From a checkpoint of a small self-supervised image encoder.
Training: muon at rate 0.0041, 12000 steps, batches of 256.
Rows from block 4 of a small self-supervised image encoder, named by matrix and row number. Rows with one number belong to one channel. Each number is 128 + 32 x the weight over its row's rms, rounded and kept within 0 to 255. All counts start at 0. Numbers have three digits each. After the name is the row's rms in percent of the matrix's.
After each channel's rows are labels from the 100 images, of 14848, where the channel reaches its highest value: "responds to" is what is common among them. Only what is clearly more common there than usual is listed. The data: simulated stained blood smears. In brackets: how many of the 100.
# c3: 3x3 conv (model.blocks.4.c3.weight, 160x160x3x3, each kernel summed), inputs 80-159
# c1: pointwise conv (model.blocks.4.c1.weight, 160x160x1x1), inputs 80-159

c3.25 101:120147095161138140153124116134158124119111124107142119115111092078110115061165124133113028126079063168160070139041142119181106135107055137136150071126099171177188146098064116143097109095184126112104084158203152101120143203159145089149129118
c1.25 095:083157096172143133149108079104156147097073094110148108121103097054133132092171117146124018159097082146120087133092132111134093141096088115137183074140130153142126131099068099092103125118168151102069093098164135136104122191219169116121120095
responds to: target cells (44); discs (37)

c3.1 103:122068142100158084137141176133116143129190162058105128122152112152114142095094154127047101126091181119103135137150114080126103126161144126122134145140073169080067146122176164114123102192106099142177123095096136106173108130171061190164099160
c1.1 094:088105129143157105156187176152124155146176127053068156138181149173085124141094158161076118117089180093074160105130108103104140100142095054096105164161097128128124145129160133128120122164109127122176139123106110170144156114145102128128128165
responds to: ovals (40); kidney-shaped nucleus (35)

c3.59 092:106128142077077158129109127122118100186100146116103120174134130122097070102085145128120095145155168071025160139204173134056118130125128185089108164130089125080107077120125124174095163067146175136123162138080099137081094152109054107146108153
c1.59 104:142107148116097161146137142176050136186177184154152125120140098081161079136086142160146079107113093103071129144184153082115132129137146085106117134117143108093091125137134186124051167071078145097150128150152121201149118139115097140139121181
responds to: crowded (67); discs (40)

c3.119 108:153164105107135117060170135124099125117131156190128063176130140075122067156112123120077115126110141195145175112091089153111150106082129173105090138100150136088189143109149172139111118153125131141062107131204106140188122136101144108122191170
c1.119 099:175139115113179149074115144108133143127095157177094123181122144092164097134114124117105118138136155150131145097121131001051149135111176133114124140121099164076167144155151132113136146155125127121114129152149113154169147147075139131113166132
responds to: lobed nucleus (64)

c3.103 089:141184101124132116094172119127105159134098181089137096141122096104153113131110149152121055146087172161078145201165123143111119137111132175115175121087115104167157135118102143101132124074107129116116127079154114180174070088097069204069112096
c1.103 089:143149054106099149134095174143127169170153077103134130153165105100174031157133137127089054091095118143078133167172100104150134164145140194141126156142120134152109141064124138150130130046095080118120097097140096163147108123082067188050124143
responds to: band-shaped nucleus (73)

c3.136 088:098102135184089125138125115156135090154112129125149153092124174116122137100108158121130101076127131091129145125137130091159195186081135118104171148135117127163063172119126114178172150124139136127177151159107180049129031049062100095073107184
c1.136 095:110057130136108096115119158129144129101156120118161136072121127114161129109128131086144103051052088105133138122102122124158119138157118102129102157130113099080104142140000123084158170104092137076141123184122173159142115098101157146135113124
responds to: round nucleus (33)

c3.76 096:145137142137134137121131166146140121154075116109142104165143144166130152140162097124121094098121098138175127071156174159068162100134103101146161155176114116132132143115168146176176153133098096117179072063110099108105163145157143133122150153
c1.76 098:118167166165138111103143191135128123155143098137116097146148146138113132157101167140115135106104067083157128101147158141079165099146113135142101161145136108153134154045150118145181170082119126129134110072055114085104125152126112099186116173
responds to: kidney-shaped nucleus (42); spiky cells (42)

c3.91 106:104162162107129135115111092141096163111078153082074161181148139156130122130103122140089080089070099171125157137142118154131158115115151150159140128083083133146147136037103174129128112123156132215150117094080169129147164106102083131091153155
c1.91 094:106127186065161113118100132141113000153094174098139148196123167131137109121128128139097071085103046151106145095154094146112094119132153114137090151122105165108120122091123120170110142110124155159183112089096134135150180105114110153078151147
responds to: two lobes with orange grains (48)

c3.21 107:156132144109129155128086117153060141098081091110174170146183149132115160165053089135138133101146110077132088154181131107108135140110190147098148145085158147110087141182145157143129176057136130134119115078091136093156126146105124132150148106
c1.21 101:162133160096081173110100147149085113102155125127127159154157109177146133137102123126132161067160127140126111140181092114112098118135136113101132153127180137098056141160146162135126165084104142154156089090107107105137105123068139123153124132
responds to: spiky cells (90)

c3.114 118:127060114159112075099111151116097143102137180136101160169142127128112160126110122156120104092161063087109141123141146102085174152139152075127173137167121123137160133118103123183092141108136117205076110148136096077141102078127132121134084107
c1.114 098:127107115112121105031124163133135150114129163122112188179124152130090164134161137135134137094143125100000145129149164147155133141137158063171178130178128112097133133160097116114134105131144115158128149164132108084149170096126128121119065090
responds to: two lobes with orange grains (78)

c3.19 084:180072155096119151156112172126118169142162199090148194090160153091111145189129110119129175108150092100170041175160119079146124108137046121117143111143124127096144114140172145136095193115109106103145127106052146119104121141106129157157160117
c1.19 103:142096137150085144113174133110140172034118187162119206119128143116126144137112130099143109090159121170179158176143069100141109122107082110136153150088190095094156103135175100122114172140129108157060148152086170157106105130161149152144168144
responds to: lobed nucleus (37); spiky cells (37)

c3.89 090:112081138118064140037109127099105108141163122127105139150092162144172087151126112154123114123157103140131138155155146126142127117158190111098147199170136120147071177129078094168082144172118146076171120101164091074057118077129109164135077169
c1.89 090:149088153122096174082108116013131129179155172119135145151100154153151071095124092118101143124130136162121094163154138136134111142136153113152120193192102101104132203116098147143082147097129139144167082120142098148140111091145112162108111144
responds to: round nucleus (72); spiky cells (39)

c3.134 103:125164120120103105122124124147140170150154126167128118079128130062176108096077138138136079143088119185083048089127152128086079150127136186106077113111120161141123071148115094118088096129123115109165103104101082072160145104136145116179142120
c1.134 095:114139131113123124172141122137137128129128103155167100114127141108160162127078110113124117162090122147104043057111154119147141148124126184088114114113129165158145046134139113116145114169098140144154100107127128000140149122133140140175162121
responds to: spiky cells (98)

c3.80 097:156138132096082112040102088160096080092116134166144105115111139045162128110163141162176159104170134082147128157033130093172084079079108138096185125043152145087100096127082125135048195125111104133099152088104115141101055121139165127152128111
c1.80 091:000125104106092124088083072138156065114102108128162135126123139080132107128153128129129125145174154131140138134046120149102141112076153139098165101078161129164140149186117164119117157152137108131083111084121113133121061124159194156169133118
responds to: dark grains (40)

c3.126 100:146102106097147089102146161165132097107149136130154110134105107115097174106120117131119074103091070176129118143106112161107159191090095128093109123181135195104185124063111131122105193104120083168117074094174095118079136112131170138169125145
c1.126 093:130110071157105083112130133157189137118175125087121124138145138169132158106113164136099059075102097145158175109152136119102162127158148136000162152187083123139180164084175070126119125144142113120170164108101103134083135095118148105133090154
responds to: kidney-shaped nucleus (36)

c3.0 106:068128133162179137067137070133133131049106147144152116183122165115112153119136150100102114081118107144206146107086159112149071158142142138125171126150145143135196140109161081152099199164141133134129145124184152159115131145124142097108124115
c1.0 103:133105159186107127091114090107154110094132079128161158159130106098096121115165139141101130027113081138144146134066134104131073153083122155131165122106137138094137134111153126113119162061147138160090158120128142149154137142164150098125144069
responds to: dark grains (70)

c3.8 098:113092163112129147145076119106068152130162112112134105124108108139143088166110075165130128148105055093124056064184110086165154119130151068092104072118102144158150097134080096160133127083060125117124107113068089061084115095130128098128103101
c1.8 112:137122164134134123146105153114106150155220073123080156118167104122136148141114147127145095137080089096118083137152118102178105144145148086105164094175160083130168139148075112075156130131141185106130116129092127094090052068092164118116109064
responds to: small spheres (86)

c3.3 100:169165037078131073092115088132165089154107164141116083114131122096161118060176141115106122148155165114150189100051154138075125123082105166122107123115162111150108085129136107124078162138091088119145124124104102157126122129131109137172137155
c1.3 094:164152043149077108109200121133130115149100141097099107106148090114147137083132164095080144129168177103149174153121163122060140112104145150118116134115160110125099106123125138127084148132093141107121118130091170123143162150139150124161108184
responds to: crescents (78)

c3.46 113:157138118131104152151132103118106128182107192136102100141236149104158114076146076132128120141108134134151118125149092135087040112129173116122135160096109121132150111089117060103153128063094096125103109103112142109116184099152151133123156128
c1.46 106:164166109183094123100147087101161172174130119165122121136147153095174123096151147135165143192116158121140077155167112131124066137151134123136120122102115137133102102114145106112133112081066118123128143117170150169079177120174136164118175131
responds to: ovals (79)

c3.106 081:146152107121120174148102119150088147089133128085172153146138152172093071098127111108084148138145100171180114178213089159122138139149155129105073158060186069164105111100139155100176074121129123148112148080096175094175083100118131131100207141
c1.106 101:133127112166088130088142140120082161114118135120124125105126152174126071153126000128062161163153123136174105128186097120079152155123073176122087128090126094136135137104095085175110089094140151123127115111147140125155142151150128119106188139
responds to: platelets (81); crowded (72); spiky cells (54)

c3.60 115:066047123129172085178153135143097088101211115165132065128131167107133074077088118072131098164067106153140164148082099173150113122091106102152147117131133131123119147122139145134134100170131140115152156145152124149140161062140158136121107150
c1.60 106:086082141095137099160182163151133139131189131153102015124169146138147137100119132100124093085102117105101138157118128130151125128146134120150105081104103130087107135147142117097129080118120123105121140118150135175168176099145142138090099149
responds to: crowded (67); discs (46)

c3.149 090:097092131096127116172150168103067121155130174138147116079095135098122108165131129106087154110217111103166193122176130130101121106110168107148117093126134127136109108133158116138156124102100122122119103140110084111136115104055122118137171092
c1.149 100:128146131124101148104095128119112143119187152107088074102129141124166091190098125105098172094136127081131112085124194118135131152114185093140104131114123123119048093161163149139117121133107113143145141153104006105140150082088131117136096063
responds to: small spheres (39)

c3.51 078:173093095155082160148136126165148099135197095179094127144093104141119148081103117123111170065157086116076165131154109145153148149122159175147140189096143121137141185121077109109144156167112115070157092107134085141168134123112086119145129111
c1.51 098:136107143109097107156157120151129150161146129134130132139096109166073160079070138096154108125141141106046196160168107112085163147154139138133140165102154107175118172130106153069134148105108110059112146057120138173109132128089111158105155108
responds to: discs (53)

c3.44 095:144070151180074120104107113155151134088128159096148076178146151081099149204090125146099108108085096145116097113079166156090151161168172099111130135142136155103189133123156171097167180090187130177180101163133086089147138088139154163120194180
c1.44 087:121077143152108116150135163133128145085071182094178110135175142134109139143127129166078139103078087115138178085131146140169167119157114115111117133120152135053142149118186124143183162145135114175169090139100109151170143097098171134137188188
responds to: two lobes with orange grains (61)

c3.146 097:087162102094098076111204107121135113121193131128067100138157204129191052096143138130087191092138104138159108108103131150136090125141109063181114109122148107161107168181175127098122079132095185135121065158065145150175098135167177134083070130
c1.146 094:129134070090087112127125163103112147108153139141111146111159098098149133081167126121125124089155131172141099130061115102155082139088084125079106108115147087123120105113115100102097126097104154181120000137080096094129133120149131082096065107
responds to: platelets (78); lobed nucleus (38)

c3.11 088:091156121137144134164088126126113129190083113150166102125081135090146180140111066107131096153117121077096132110160120114093144164163150093107160100091051140091135110072062105105161182106111084095083049124179136086116120166140140118109140074
c1.11 094:116156095115140097090106150155098153181099143160159137107140093142121129177146084110102062122154082111178141120162190192107099157115170130111157096083120103063144137065111107148081150140162165144078049182138108105128120120195122083102159098
responds to: platelets (93)

c3.93 092:174101084140111069058156144162147101132133123090118086145197145156128104095068106151118132119140109138137148069117069145169167119137111131114145151120122096135125127114099149100104127109089155138114184108083171134121149141123116149157094123
c1.93 102:128135102065120112130110103148163129101016071125115097124176128116127122106110119122091111090136146184100138119105120121153118131196120118051124133127043124144100205134124066104110123145102160141136173142052121109134142107111122141138135128
responds to: spiky cells (73)

c3.48 087:079117146081144101190146148122138153156099135118126130104112152198126171150171103093119093116150163137095131128195127145159166142159174079096148100137142137145127136106144147117144148112097093138151052142082124098134105086093129150143120121
c1.48 116:122114095155101079154086086094111159111097097110132116150119074099119126127148132123126126049161113121188125170064122139155041172064092149080120172114136101116105104114133119130098157059125148115106190165104060117125100142145131062157163074
responds to: platelets (100); spiky cells (52)

c3.148 108:070105193147216118139152131123026098113118144098127183119110139132083091151110126139146128088076156108149130166153167140111101167133115125109124136083150106094185167040125122094137114112186155106110152089132198148061098103118164127174134115
c1.148 095:097111152114175122182151130122062126111111143102159215131115101115094139150107132176179123109102112131136168165144137143124115155161113109116145160126175091123124101087115116119128121136141114080119165192000200095107097137137155134180145177
responds to: kidney-shaped nucleus (84)

c3.105 091:096106138155121179096132141134111158119154110090141037143130134113127137121106134151101156110138157186162097058129119120148143135196121151127064112105168129102244095126129102134126218081149104169079075158128112102124123130110096118091153050
c1.105 095:115153113142119142143088085069169123120091147127150055120111133111096131155000123140108139109162180174153135098136116156117082136160137143089115103178142129145171107167146097147138171083173174132103190164148127142142108084101103079146122101
responds to: target cells (76)

c3.61 119:092154096112161073192185167179132102223128139096153127110133106123119171072110153129146096135095139099169137060168194059100158144122067089089133125169153116162110102106130155082144063148110082134173083102106099106093155131123113092028128177
c1.61 110:110156104140152096165158177146127088147169150109152111159124163157164193064079162142152137112109106082181145109172175141132128106116088082084140138171109113141116162153112138161142072130122093130123109126088125158106133138135157115078186138
responds to: spiky cells (52)

c3.85 092:118142147136120054148148111187105071169117123026158145134144184096156092106128136156129111110132141147137142128167123152159124125155149110166106182145136097142120144147143166114130130107096204125150161127112123134158097102110003178089180148
c1.85 087:158162078138118000143108159166110061148182140012145124090141193124164076087109150127123145118126110132158159149111093159098094146162162130144110148137149156146111132110148107185090152107081101065138147119111145138120086118074062150095120166
responds to: dark grains (52)

c3.99 097:116127133090151087117098100110107100184128142110107127112126029093104064119108079115144115051090126149123122132116159070104150140102095108127120118066168139144073144182163145106079141127060147143077167127107127151086160137147161094173034083
c1.99 100:087124117125154139117115124144125168158121126182128142123000085092146132173120056120173174098113134170095169144122108098115131147170144058091130143142113095131100164154151130081140145085088104120129173138082115155065149117136106095121095128
responds to: small spheres (37)

c3.47 101:148139131134098119089128111087110082036158084212098138114112139078067084124130171107116095109136093105066116181106184079125134153127130128153134116109141154093139083199118114129121120128128018133109110106117099121069108097142185115112130143
c1.47 086:140130147105129056147096133109135085051147083193097189137136107138112103121138102093139124150164130126112143177125180098133125160124122129113149117076153170167132132208117098147139106102148021144125123117102146138054100117064141131101156153
responds to: dark grains (74)

c3.20 117:128094163117095081088109164123103130107115093078131044185133118053111118178112087138108096061133130158090114154119092141135158131232136122108090151136162099071114130123123159165074176089130148106163146089121112167146145174140116142138141131
c1.20 102:095098094116116138098087135139085126139075136108118064161128079037181158178153096151144096058115124125093113134145140124116151140166136161115130142120122159111140180102117132122093182061157164139124106092135114133100133143123140154179140123
responds to: target cells (55)

c3.123 083:129144128069111177093156142158133194102079121194086127144137069173162054101123087136153114131111105139144158147145158094074109130088113095133180112132151112079176122106165109163123156141162112145109127131123117142156157115137185125105128185
c1.123 088:117155093132141115129162177158131145101080126128114181130113100108103111178111135142174133074104080134104112162110175138108141061000152136133136109103133102100108128166099071140136163161163111143128137102125114150140086094095180130113198153
responds to: round nucleus (34)

c3.75 089:148174141119115105156162158136157093150117124112145133090145168139137180116115156183106182131078121112158137144127138087090129111107155137109197129154104130183139146122119105122165185134139124136134097020137148119131136195120207100105154165
c1.75 114:145164150140172104143137095133138116153130097113158107112071099179146086147122131160148146158133120133146137085162167118138164142138183131074083107128090139185091128124146163108127194123147138120071056130148106079164148184191132080130109189
responds to: platelets (100)

c3.144 085:157119106092108057113145147109157157126105096155157106204159091115105131106100130130143143147088128102099103133088085134135140111088165122131142116131122065099151167149144144172154184187113178089159123147107093200076113156106113113095154129
c1.144 102:161168114142123144131117178186163073121098161151144103153164109129155101131135109098151100117126127170113158182057128130096101124095133109173137111093131109098086151179112135128065139055112174000171145126113092166077097132142136126102142184
responds to: platelets (85)

c3.73 101:114080088149105125143187156142087168148148112155109069125156137150148081136091126106132134162130135130121107136111163115138122126157105156145095090130095133143127098144204073119128124112078101087138160136148126084156125143089099111102132043
c1.73 103:115062139139133098170157143097079158123157126116100083138133132141169119107131116110116142167137095126119094143136163118125125138156080134115112101087076118146127163106137117164179138165062124093144114154119135000142148149131109078154148078
responds to: spiky cells (56)

c3.110 089:171139130145135128066127088126104149146137151167136100145158176097158132176142141170121136000109109174105141132123189141109109145050147155097122171099100131103190133169109084124092094079207140141110113089191128097107109120129130116114162090
c1.110 137:108138153086175126132172146174138108172148158141114116147125192148137143150069147109115103059107144086087143087172144128079189095172164122147130113130117142140129148161120130140145078187125111096163050090149203139133148124081130150099151177
responds to: platelets (98); spiky cells (32)

c3.95 088:175153153056099171085068120118112064120117141109155141093124162046159147094080131174159135159156105117135151099075151125088155127176082152115139167092152090123060161143119068179075163098166156135108103061168148129148116180170133138111111116
c1.95 095:186075126089103171101102143148140109186118186044164097141161158043158118168115100162083138098130094110140183087126120126117086104140095110080142107111095105142121128116163137162077128112112096110127104145146185178116168127167191121106077162
responds to: target cells (65)

c3.29 112:182143099121154067165097168143125134137137093154141123131087116067161153084095112168130145162169106152120081141089068152101196155094067130129114086120114118083157120127093075133096196097143115061107098052154058119143124201184142107146076140
c1.29 102:135123063142137078157094144113106106143123102108115128101132135085097185094125129130125067111183113147097112150105110126078190147113115114182090100186159164137155175121067153146139153072128132089128164077121091122090142136179110143115147156
responds to: kidney-shaped nucleus (55)

c3.42 107:151153141183101133081085160145152137129121130130126114149136140143141148126139110109111096074140114183103091036130162160133068147142141126102156137163091173131155081082104091176174081127142080169162154149144117143141161150126136108126161121
c1.42 102:160135158194137163079098131137218125071165133119105154140129091130100109104146145102111165143121159130071126045078171139132090163142152125093119157165133153096136086123120100139108127143108067173147150154081085153088134067145159134135106067
responds to: round nucleus (56); kidney-shaped nucleus (38)

c3.98 103:171181123124120109073161126135077110065110154067115101208138119126118106109118094092116091048118158150090131119133111092148113146087098146088113171158124097109132109126134162129073135103138142141159136103121116141153144129145123154090138200
c1.98 095:197173124132164134078200184186085133088114145164130120023138146161090126073089177143148104085166119121086158160142126142111092149099114160115117153179185113120104130093126140128121201094125124142156127129123119102104165138161124161145130201
responds to: band-shaped nucleus (87)

c3.43 100:145132120141129056135171165154181064072180167097123124126185084154104107125108099115185137127092143115113120130093169095143155177126124109129117156138088118137134140145169101169158153124084143109157105082152154136056085135074164091121131071
c1.43 097:169117130126107123169163178153153091112181150099141089085193123138130158102133103146202111150066168167134102117121175111144115139111125089095150122161154138110177127144144137147162141125106154153159154113103081157110105106065132107129132121
responds to: ovals (68)

c3.118 106:162115132110127064122103123091131149093141150138140062070138094055171122175124090172126076133117123148098148102118092121113134132169177113125101180135153114065073102204134106092095152107063157187135144065117126162149139149109143146126087177
c1.118 105:127145086134091037130094157069157137149120171119145000104118121090167147176119103166125093107113190167084150100127010122142119163163184136099161162138129125086141182198118106095131106104046172144154133108108117144144135151118138134111151183
responds to: two lobes with orange grains (75)

c3.100 104:144121092140129101026140101146147108083120060056149083176140097078116148109125115150064080099110135175137131124116132139143125160122112153083090143132124094093117104107154145154110131123084143172115108109149108141109144149090105167157169162
c1.100 089:152155097154146129059112093145121086102108114049123135158155000133161149145130153164110092147187153130145163110099128156137103147133152139091130109090108123123120130136147147139147114167111198166135133121140146161179126143126131186155173145
responds to: two lobes with orange grains (67)

c3.101 109:142110169131104159088146105104096112150098142146138133094118131131100101166140112139080162119228119092199126064203143149069114154084157120107152153148157142191096148128130139097101140146179170136112167109124188120122117093091103109144061128
c1.101 097:153140166113115137129091142131149104154083098137083130141122118004109144167157125178122158108193136119145107066117143104075103168115179148117097150148143123111152089111108148134117140134180137169079136081155207139104069090145153121140061124
responds to: kidney-shaped nucleus (39); spiky cells (39)

c3.10 120:164091129120116083025105108118098100093103149161130054173096200083172115123140147103100132141134108089195146140060109165123126136132100130122162145113142084123123107165146075100081136159091123163082128095145128142127069144153199124141079152
c1.10 096:149144081093116125145099074117115072108106137122090021109147143041114115137160105108116168143148104096180143164117174109160127124156125085162153175141152147187118117139115109138099114132125085130084132077128126147171140130100153150118123128
responds to: dark grains (57)

c3.132 104:120133084129156081190090106130090148075108113106078100119143101146106133117115112104143172096110068163151157144118131115170099171135157162175114171121154133096106105112110099150108185140036121113112176125051165118000130108112131115139087090
c1.132 103:147093051108131120127150129101103158119169177081045069142192141177130123145115151070097142117142076126110188134098090107167084165158157110118096159123154141018069145123149116136153169130101149137124174111091135085032143089101129119165139116
responds to: dark grains (68); discs (60)

c3.88 085:094146175164099123144075035156145130107128210094146123140106091133116100158116133100107130093080151102128112143105107097181172180136114130115144141096107138125135132176122049111121173103121171141106102149158120100132131094151120082195147168
c1.88 108:080104156127074170134067025111137139121090194117140168103112097055135035165151080135125085063097135146094148092101111099134146084168127133118159149171135172151129138126136143131146177121141154162141102143119122133136165125136165106166074141
responds to: crescents (47); band-shaped nucleus (47)

c3.133 113:137133093111110090056136115145113059108137122149093081102123128030149108108143162140107047079082150182086161152038104100124087161123094162146120088148129172049114121142113114081103119093103150161088102148129132182118173139139126076130168151
c1.133 112:145149129130109107120137108179092075112102110161095097108120153033123086115143134137115054112135115164089128112068146089114117174154092128128075109132125105099001145106102150102114162131081131133091108160109158144101189135166121102106157137
responds to: discs (44)

c3.12 099:103087113119175079167114160117126119169164159111096103088104097152134143121130106073123141126043160081122179129115099127138132131129105062141141150154102121141136092140135138132162182106112127158162077143105157089145129082115110116100065164
c1.12 106:114106130126151117163168150145134121153095158123096122097140109115155122129107123157162150118036118098099175148111124082139144122128112071188098111154120131145150149153154165101180172126111103131163125135136116154172133143124125164093124143
responds to: ovals (32)

c3.40 104:126128128104113116065165114180156138114140144187124061176147119173100113115129080101130139069118101136182156116131186107099141085134161171105106121199075228142138108155105113138111120152165078182116153099060137107127164088093193109032169128
c1.40 097:109165153134152169104139176144183161097176132161106054180124124133102120160093141098070103110097138121132125113189193096078129138179128149073094104164074155117073174132150084146133154131191128155162130049083149126111153126134154111101149129
responds to: kidney-shaped nucleus (64); two lobes with orange grains (34)

c3.79 110:179112101141139106118096106131109179159102151046123158142157120075169189083120116159133128113111086116160126170080066144138148123139122119115166155125140050135132170160140128163142188080096178167182121095137177143184071133099085170135132093
c1.79 091:132112098112096141083093146121150188179146141025138152127153114136179206086129172138167077136158101089187143168106112153136144157172165099105165147131092070172101175187126107142181192080117181132120127088191140150151125153109105108166126095
responds to: dark grains (64)

c3.64 123:183109103141124189138055136108077168118083120102122165134078099126118097091150109121167172159174114080173044111072117143123025170081069123074126110075104111133107166149097080160128162117105110168077157128095104071130089094145130066173129098
c1.64 112:155109140157098164115074163105106128093130086137121159118122103120101063067154136135164139163173128145158097138096116113122044159059066145057111097093135112129114149124099147151154185120139173204107167122111113082122120114146098045181130144
responds to: platelets (100)